A small segmentation model, trained from scratch.
Data: 195000 training examples, 13.8 epochs.
Rows from block 9 of a small segmentation model, named by matrix and row number. Rows with one number belong to one channel. Each number is 500 + 50 x the weight over its row's rms, rounded and kept within 0 to 999. All counts start at 0. Numbers have three digits each.
After each channel's rows are labels from the 100 images, of 14848, where the channel reaches its highest value: "place" is the part of the image that holds the peak; "strongest on" is what is common among them. Only what is clearly more common there than usual is listed. The data: rosettes with rotational symmetry. In brackets: how many of the 100, against the usual share in percent.
# convs0: first 3x3 conv (model.decb.0.1.convs.0.weight, 96x96x3x3, each kernel summed), inputs 0-47
# convs1: second 3x3 conv (model.decb.0.1.convs.1.weight, 96x96x3x3, transposed, each kernel summed), outputs 0-47

convs0.65:485540560443489469534456556497550494475417535402555424521460563503523514513533526585489530458469583501449513454554396478467531486406529464460459
convs1.65:527450492501489483429471471515535557481458507572486431528532461511489522516501565488501504463481385477480506461516396591454453587443466518508547
place: centre (83 vs 14.1)
strongest on: pinwheel (81 vs 49.8)

convs0.1:556489566498435538493613434536488469456512491512493519478509423474537466477423476518553515593530558422514550387538474568423431443478497512492495
convs1.1:531529599555524442489376549423415467480576554489407512428470555486507485497470501520459436435494517586511523496479526519491496470484513474467382
place: top centre (69 vs 11.7)
strongest on: pinwheel (99 vs 49.8)

convs0.69:497529566482484460546572538518523498391519525487501545549520444523458476502536521525431506447483517482467526480487445555525468564467430542542563
convs1.69:620487521507424504493573571496445538476535489432455494497497473502546580491463578539484435490510528542488515547509488538501535501543450530466453
place: top centre (68 vs 11.7)
strongest on: pinwheel (89 vs 49.8); grey (35 vs 14.3)

convs0.45:515472437509428467443453514482507492433552478517522477480496541500606566474527578468548545416434497510436416487498514518445493476557463502483436
convs1.45:536487503541612513578532454539529548530442479516500467474532526427501452527486462554424523472527483510510553526469573524444421499516489529539492
place: middle right (67 vs 11.7)
strongest on: pinwheel (92 vs 49.8); grey (34 vs 14.3)

convs0.30:454507496482506494583461520436528441467541586585475404513493412625487511523563517569514466462486478503519504381524464524396554423513431449436549
convs1.30:477564459503499573532519398558496569491496472386494575500458500434520521519505491474469528523469513521353488397542530506544473595557527534610507
place: centre (85 vs 14.1)
strongest on: pinwheel (79 vs 49.8); three-fold (41 vs 12.1)

convs0.15:542451491493400528445498542483570561420502547517529568550538493501485460519402486674493498558476601526401480475517487601528451571507450500402512
convs1.15:497452550544494386568538516426528475470498509496549415488428471543556452521546462560511453538574497423521437403524466469487524583444415502518537
place: top centre (40 vs 11.7); top right (37 vs 9.8)
strongest on: grey (34 vs 14.3)

convs0.93:523419485401512514519601433532452531486552479389558442525507452584517542571589484486483541413460502487519478493484439495436426496514576556486557
convs1.93:483485538495492467463465542496452447512555495504525586402498514496522395534553532414424499452450471552441561525519522529410483494615468506550506
place: bottom centre (74 vs 11.7)
strongest on: pinwheel (92 vs 49.8); grey (63 vs 14.3)

convs0.86:578488409513344493477527469491479449510505565479500496439505493478521572422447391538509538432567503563519434439487432533522542559485475500514431
convs1.86:488497558507582557539514502522521570520484552485474476596537418536515555522453487490550475515447563564512470541472520475564451547500376494385527
place: centre (44 vs 14.1); middle left (29 vs 11.7)
strongest on: pinwheel (82 vs 49.8)

convs0.16:517498538474535451479520463501482455514377598473468521485524514447446374499438568531400521474461525469484548534467538487448477458524434485388504
convs1.16:498454545471524513483492509458412432479505508408490416360498506564536378432453488431494402526503412480437486451424498438482553570519518523488433
place: bottom left (70 vs 9.8)
strongest on: nine-fold (30 vs 12.6)

convs0.64:478501382491587482473527521487481554555579423558389494523558399498453406487557456482434499479502386514540439508472409485530505545486497509478513
convs1.64:610409579409457470422526476450469489480472515487547441538572499368443526411507513488466433449492512484470424501423534503486591453573510452524470
place: middle right (76 vs 11.7)
strongest on: mirrored (96 vs 50.2); cool (40 vs 14.5)

convs0.82:536434447544526502506472430534500463484390557511462463552484474399491543492473496513494508497521449563481393611415525525493496489460482482446447
convs1.82:530481540488457514465563467392416534415530433526361443533548464388514486517483487522501528438453489521464597465547444446442485573551462394502452
place: middle right (69 vs 11.7)
strongest on: mirrored (87 vs 50.2); five-fold (33 vs 12.6)

convs0.79:413529494466458519539526609464541483521517471455527497501457499489586433464523534486561501505483550434549443537520397486440512536475560473548502
convs1.79:476551455493492561528570565555478425560532551516480483444483453503505560524476460457473479526483475544282536486410510457535474580486475516447548
place: middle left (40 vs 11.7)
strongest on: pinwheel (100 vs 49.8)

convs0.33:492537529536434460487554493440508470533529452442448541477472554602521440429499561460511480548491465510533558438469456516486476523522419497468447
convs1.33:460488551494476542609463502444441420547594486439457527474467497430430444470510510461476529475482443425456524524483493474510467490596529487594521
place: middle left (50 vs 11.7)
strongest on: pinwheel (90 vs 49.8); grey (34 vs 14.3)

convs0.63:430515499515452582464537466452479539477484494528562511501479437483591501470463449446436463578494583466575489482448430441433558382525497443483606
convs1.63:586515529547485570485489490578499429498545506464485541446502587482503441519498529474511488492516437565477551582646582490502384540470506591508382
place: top centre (33 vs 11.7)
strongest on: mirrored (77 vs 50.2); three-fold (55 vs 12.1)

convs0.40:429474513439388449537432410483506425387500438462515471526503533547564581549472443498483517402512559486500450488521394577466463469471485501489472
convs1.40:557512448438507491455476520513561492423467448533586534598573518489554519465500515534579563519478510470552408539466557567629501582520416499504464
place: centre (39 vs 14.1)
strongest on: pinwheel (92 vs 49.8)

convs0.39:507535494544459464397557544613547467513562513578527505535448448550509476518447509435483457520517514491527484532484367493471438516432495460472570
convs1.39:483500536523526550502461466537436525539486496460341487478572497559523436498392492498458556524535588523500536563497493569502446471540555472454454
place: middle right (30 vs 11.7)
strongest on: three-fold (48 vs 12.1)

convs0.56:430535507443443565476549477552517467550460464484572566610477541434512442482471511428506442443447449400477546498403446467423640586452570506476518
convs1.56:501475512542531464496479405504485565574435551440482453439572569559622443452575469507471535475528582505560529561513449523530593337596504496434485
place: top centre (36 vs 11.7); bottom centre (28 vs 11.7)
strongest on: pinwheel (88 vs 49.8)

convs0.11:463445564522451476571426471462446334540539521614585385528498431571417460493521507539365522535496457451444527436471498515469528399425464595484478
convs1.11:476415536535502470498550463592463561535455534525533533532435522486519521532395539540538409463473500467474474456414511544540606555526518454548476
place: bottom centre (71 vs 11.7)
strongest on: pinwheel (100 vs 49.8)

convs0.89:574544483488449564498481441519561469490467441463480458483493524478553511500420542490525477436519381427582487552541464586408493613359429485466485
convs1.89:475616477547511427562558547480526541557485540464441552511493458445456492510491471423465537537508546532387625438496455466544535569532523511454480
place: bottom centre (50 vs 11.7); bottom left (31 vs 9.8)
strongest on: pinwheel (100 vs 49.8); grey (33 vs 14.3)

convs0.50:525515668511470492489493422455472417534560490533548521455490488465516574507528533452453478498515508484546493462427508522475491507543448415446438
convs1.50:444474539434527432452487431523529569612456544582548501526495435411506409527531458491517505535443574473454468532504416418469489481524577450402499
place: centre (91 vs 14.1)
strongest on: mirrored (94 vs 50.2); nine-fold (39 vs 12.6); ten-fold (36 vs 12.2)

convs0.77:446533376514434471520496430545480591404490593491524435464472527446538533544497568468517485403489536537493466439508494519538578490498474469543488
convs1.77:535537487495484491500430554568467502483521491528585536464470431528512570486475423440387510452663421514561436492469616452482592447484554468482541
place: middle right (61 vs 11.7)
strongest on: pinwheel (100 vs 49.8)

convs0.70:483513520497489498555489461561511504487559417418576448458542492550512507487553420538530487393472502458475542433453469495513515481476497485538449
convs1.70:497547468517536539373455532420412567538436460650422495489523484512458472565521495515552487432544537485588517533460442510467499430501483527412544
place: bottom centre (28 vs 11.7)
strongest on: pinwheel (97 vs 49.8)

convs0.14:498542460485443581514481481544513481469513454417452463499501425512519494468422532546401487473526537490487482518526492505396475465531482489558504
convs1.14:466562458489463545530608475579537584451596484519515483522472541439496498491473517504437488519517406443366530430486484449462565547513464581531507
place: top centre (64 vs 11.7)
strongest on: pinwheel (100 vs 49.8)

convs0.59:469384428473403490574459464476533594514484545471417460510416504545502540458447510523482540510482507448481395427586467505423469498489573488488501
convs1.59:490605442538492430555494511460462455498560439503460473473477520499557468414441430426583526454505535542532481373469495526551518577438530439519508
place: bottom centre (75 vs 11.7)
strongest on: pinwheel (100 vs 49.8); eight-fold (36 vs 12.5)

convs0.3:561559483456600614475543475424486419478532591498490531512488506432464511560480471527488456461507471499520529516483507494472532511641524518539469
convs1.3:465458423454437500477521543447393559519506428614384499568480366401534454462498522457531511461438538547455519555447450485550548516491457418486528
place: centre (58 vs 14.1); bottom centre (33 vs 11.7)
strongest on: pinwheel (78 vs 49.8); five-fold (34 vs 12.6)

convs0.17:459522491489616397535505503399484474463513459599505508515491479551548531497387487593457514503545467521532509512511488523532547516506405464550485
convs1.17:549585446459507464486554495561474494478458446532409532484511430515494383543591571462458483499496432468518479441509464479420562434514519508501503
place: bottom centre (48 vs 11.7)
strongest on: four-fold (34 vs 12.3); grey (33 vs 14.3)

convs0.9:435432520504521493500494639472556479524483445467572441605511428395519515493583493493521562559572484556559429496473528513411560485464541552497538
convs1.9:518449441516489557431501392592479428488518661485538399460572528538554449514502506490581542489520437573438551544450522483553430413552501452566497
place: top centre (67 vs 11.7)
strongest on: pinwheel (100 vs 49.8)

convs0.10:485438493473473535439520410496503450479440554569434448518421386491480466439519480480443489429539539414576443493492506524398463454490484559540559
convs1.10:507483427451633585521571545448531587529416476454437556518490398477480463538480556428528568439446506467467510580519433410563473494498563427440504
place: middle left (28 vs 11.7)
strongest on: four-fold (32 vs 12.3)

convs0.49:498403471454481452529503533577563478473444483497520478493431367448496500555420564472488536494466504484566504490527449509442489476496443527613559
convs1.49:500490515561461483498488529495503477490529486445498469482495533494527501408524485480423540524463451424475418438417605420522567379476536448423547
place: centre (93 vs 14.1)
strongest on: pinwheel (93 vs 49.8)

convs0.12:521419469549395458569545516562536537483507565459474517467532440536374482510480505556532472524513462536480460501513495517455533551496525557489512
convs1.12:432476493657519481515499405426525452557436528511529444559498529464540506429572505432531466585601553446558472535485495508509503496516513522418509
place: bottom centre (40 vs 11.7)
strongest on: pinwheel (91 vs 49.8); dark (34 vs 14.3)

convs0.53:562530467504454474488478445592519505498433499539536558517503571552489410583471458480483470561477440433481489550459538499545504585504510459461538
convs1.53:461460559529506489528386563446544447383548417547519491470469547517590550476513418538521522502524555523563446501532493571516571397541533536480527
place: bottom centre (38 vs 11.7); centre (37 vs 14.1)
strongest on: pinwheel (77 vs 49.8)

convs0.55:374574462497502528504490549517485413461487479528500457453445543449512523485502414557519476498529503460570459550457551521445541511519503464461507
convs1.55:531424502458516464450424526350387507445502518488528506534659455435547459561476507508462452525547397473619547520577390471497470514502515509522455
place: bottom left (37 vs 9.8); middle left (36 vs 11.7)
strongest on: mirrored (98 vs 50.2)

convs0.8:444518536473510535610469444474544484478511525534433515542452477481600507437466602490551552366462509477473470501483436503457545464473517547457602
convs1.8:529525513497414488343547524501496529558498413476543510556541506547520613539495386589491609492512528507566556490568538425487462529488503566433439
place: centre (89 vs 14.1)
strongest on: pinwheel (76 vs 49.8)

convs0.26:544498491492503496480547468460565535529588565556549436472424410483523420550421520501513490427404492463482434545456486509537468549531539479597488
convs1.26:474548451432605544543580491441471556509508464509562519438537588613537534442550416504526524426487445545471454425445572472454432600520450474496437
place: bottom left (36 vs 9.8); bottom centre (28 vs 11.7)
strongest on: pinwheel (99 vs 49.8)

convs0.88:528550492502518455501441501492455620616517537576509501597457452503478510515486530467580573484505494578455492553518456493628433491592515477484423
convs1.88:570526502430482474469526513459441385458472537489520425394529503531426506493512517453500533534573475546555405451534455493495498452494580501462537
place: middle right (32 vs 11.7); top centre (30 vs 11.7)
strongest on: three-fold (55 vs 12.1); pastel (34 vs 14.2)